A small audio embedding model, trained from scratch: trained on chords played on synthesised instruments.
Rows from block 6 of a small audio embedding model, named by matrix and row number. Rows with one number belong to one channel. Each number is 128 + 24 x the weight over its row's rms, rounded and kept within 0 to 255. All counts start at 0. Numbers have three digits each.
After each channel's rows are labels from the 100 clips, of 14848, where the channel reaches its highest value: "responds to" is what is common among them. Only what is clearly more common there than usual is listed. The data: chords played on synthesised instruments. In brackets: how many of the 100, against the usual share in percent.
# convs0: first width-7 conv (model.blocks.6.convs.0.weight, 144x144x7, each kernel summed), inputs 72-143
# convs1: second width-7 conv (model.blocks.6.convs.1.weight, 144x144x7, transposed, each kernel summed), outputs 72-143

convs0.135:103126148106149109107123169107158131092125099140085126116188131129153134107141089114138143139122122149115090163139119148149121132118100102160146183144099084118121113116152122072110121091101121113142120113115197128151
convs1.135:134188102142119115169165134118114164146115127150173149070138143144131122095152145136121105099095129115111112150121087137117109119114129105101123139142120127114158122151117137172140137135144125115112150123172148163130
responds to: arpeggio (100 vs 50.2); playing: arpeggio up (100 vs 25.3)

convs0.24:100089120099127120115165160104163166101143144128130145134112141120110107124128125113110126151144134092113131129107186152101135149132150156119172115165116129091138148140134182163099142144116108142157115121150155105120
convs1.24:140164085120137105152113084103122126178124084168139148096140048148137114096145140099143092121104126162091158110116087098101155116147130157134135142131109118127141121093084111094118108132129117158132173098144136138124
responds to: marimba-like (59 vs 8.5); strummed (59 vs 24.4)

convs0.18:159108109156105149148135137119126135129143116147175106130132130105139144101103156161091149106112175119130163109144116098139113153160098116124145152176076108070139137136126147129094111107147138119125144119086123129144
convs1.18:125174185128138098169111114146146176129070110118140155114161144129129135057117123118108138095106107111141146106126103120185162129164145118111156134098099107146132114133128121105178116098146164126129124106217151145131
responds to: arpeggio (77 vs 50.2); playing: arpeggio down (75 vs 24.9); plucked string-like (26 vs 8.1)

convs0.40:127113120128149122131135127121143164103116090106087116112159139137160141181140144121117140118105135153162115099138143106172132099106099175144130142181121126129127140117186138146114109095116133147152111157115184139145
convs1.40:126187109133099165115153110130119134144112157138141147157090151122093170103130131138139150158138117118121093142133134172169123119127143109099136119196116137138150139157112106130148144144136159111091167152186116108157
responds to: strummed (59 vs 24.4); marimba-like (47 vs 8.5)

convs0.131:098142122176098155146052121164090141148140152120131162111118162176120144158100148151182111142118150098149135123148146152117138125156109139101104128145161148073106136166131100137125116092141164135143115116111110134144
convs1.131:081085101138102115152137104095127089063102129118134110120152110082127089142113133111102101103131137129125143151100131120154089153180112124145127095114137073135093137095128128126120118147154101163128149123118135103146
responds to: strummed (100 vs 24.4); marimba-like (52 vs 8.5)

convs0.120:151170130142100133148138166148128115166134136118123141143116106160158146144124094140104144089095131119144160116169123124116132109157105165121127106169111147135147117097137104094119158083105097157137140118162063127130
convs1.120:087107092131110118125084123091126137144116140129148152110100146159105114147164177087089136135169120108095148113131142132143170176133121147157142139130158132147143125134134117128126117124139118134126102154068126113176
responds to: strummed (98 vs 24.4)

convs0.119:109084116141101144128127138104133121118102120111078129131182143153138098211118107149175142132108135146097136116120127144158097156133129137125150129140111144143137143152189140125126162126138120116126128154136081153082
convs1.119:099151101169154090191087078160089146129130129132157148105115153104105135070138069094076108090143134136119123108159135149130151133140138166128109112155145121114114109123104094155117117097127109138163128158100141122140
responds to: strummed (95 vs 24.4); marimba-like (30 vs 8.5)

convs0.47:178129141123145117100213099102145146156096094114107104073118139146155144096128161138106132111158135130104116135096127154138139108122125121128050147158130127104107134102154094111108140104116116131144125192138163118164
convs1.47:160177149190157197170110147110136148142133155123143162153126116149101159114131122145148121155132140098137161162163147107150128128121154125136171122187164127149151157116150159152156142128107119114122141116143134151126
responds to: marimba-like (73 vs 8.5); block (60 vs 25.4)

convs0.33:129126127133110115112157130146122152125136118149128091142083106115118117123075203077124087095151172127101137125169130150136097093158138139137137092134131138095131121107182148145118125100106120135128123125096181119137
convs1.33:136097073144122145095139133136143154154066140102173142106162137107136135084151142108118154150165134153152150122116130119137141128132110087156170124147140126164135126130102152142147112090123186121102128137165139148154
responds to: arpeggio (99 vs 50.2); playing: arpeggio up (98 vs 25.3); marimba-like (38 vs 8.5)

convs0.58:120098112091136154125152117085152139083150142138072117124138083102125131122126181139116139126145114160127093134090110111092123101100116140090080113137150115144123128135102145134119128133128118097133122145133155115145
convs1.58:172146153141108156161185154075144140132146105130116130062108139145138125102117158110168073124127107143105168149103157133119119161089154139092180187144082134110175148141134142110158144112119137129098146139148132116101
responds to: arpeggio (96 vs 50.2); playing: arpeggio down (64 vs 24.9); marimba-like (55 vs 8.5)

convs0.113:134120115137134155121102144096124108113132089108139135145137103121142164096133101175125125111136141136122129147050094130093156133150143109148110140050122113060151139146173145140155135148128144131145119109136155139119
convs1.113:092108147130139150174137144110152165108095111145128139104131125084131096095164123120133132143156111166119136153071109163090132112112101110146119150137123112110143128110091128167148120085099126157115134144143138108132
responds to: arpeggio (100 vs 50.2); playing: arpeggio up (87 vs 25.3); plucked string-like (27 vs 8.1)

convs0.20:121094119154132131118106137167139144142122123114088147111114144158158151107133168162087130131127173106146167112078159102170147114120068118127120139175090152113136132160147128164140100127154149153121172160153137130123
convs1.20:178156109124107124165144133109090157168117117093191131113117126177090108138089141138122088149120108134149144115158122151117114120129163157123130143148105115100149105123155099119126145101167119082163152139109102107132
responds to: marimba-like (89 vs 8.5); strummed (55 vs 24.4)

convs0.67:099128101116137135139100129124147128103152095146147150142141128172167142088106153129170123154131134107143156110102123125119156097095154120132090159162172143107102139139150111131155134106101128122187146163110127111135
convs1.67:145091185108125127125141119119106084109111130104118112152140140079111140169119119165132118119115131102134103179142133117150116116117169091084144157137114075122157164133129150131141108118127136108122110127176112122137
responds to: marimba-like (35 vs 8.5); quality: power chord (26 vs 8.7)

convs0.127:163115112154111118135120128159094126098132137133117129147135137170125138099104139123138105184104147141112138115125117122151131139121191075120149090085066137078165150126097131146139104073133167138144124126155160134119
convs1.127:134092137121098102145159118117120104101130102126135120085155112097110116136158086143133113099122110140118148192101151119105108070126087122120120150066131084123097085089142069157086138105097120114089133108122139119077
responds to: arpeggio (100 vs 50.2); playing: arpeggio up (76 vs 25.3); horn-like (53 vs 8.6)

convs0.65:149137122130181127148107095135129092124155125114161143135113120094130126139084099185115161111134157058123107131145105164124121134142113112140077168118119147095145137164165099142162115106143125105098123092125114140170
convs1.65:083120133109116105168080173149127145108090135079124118110121143150133088145138113075104132133162085130134160139109134137147096123123154119135142117155175118121141116181157144097073150052132148147096109180127109131149
responds to: strummed (100 vs 24.4); marimba-like (51 vs 8.5)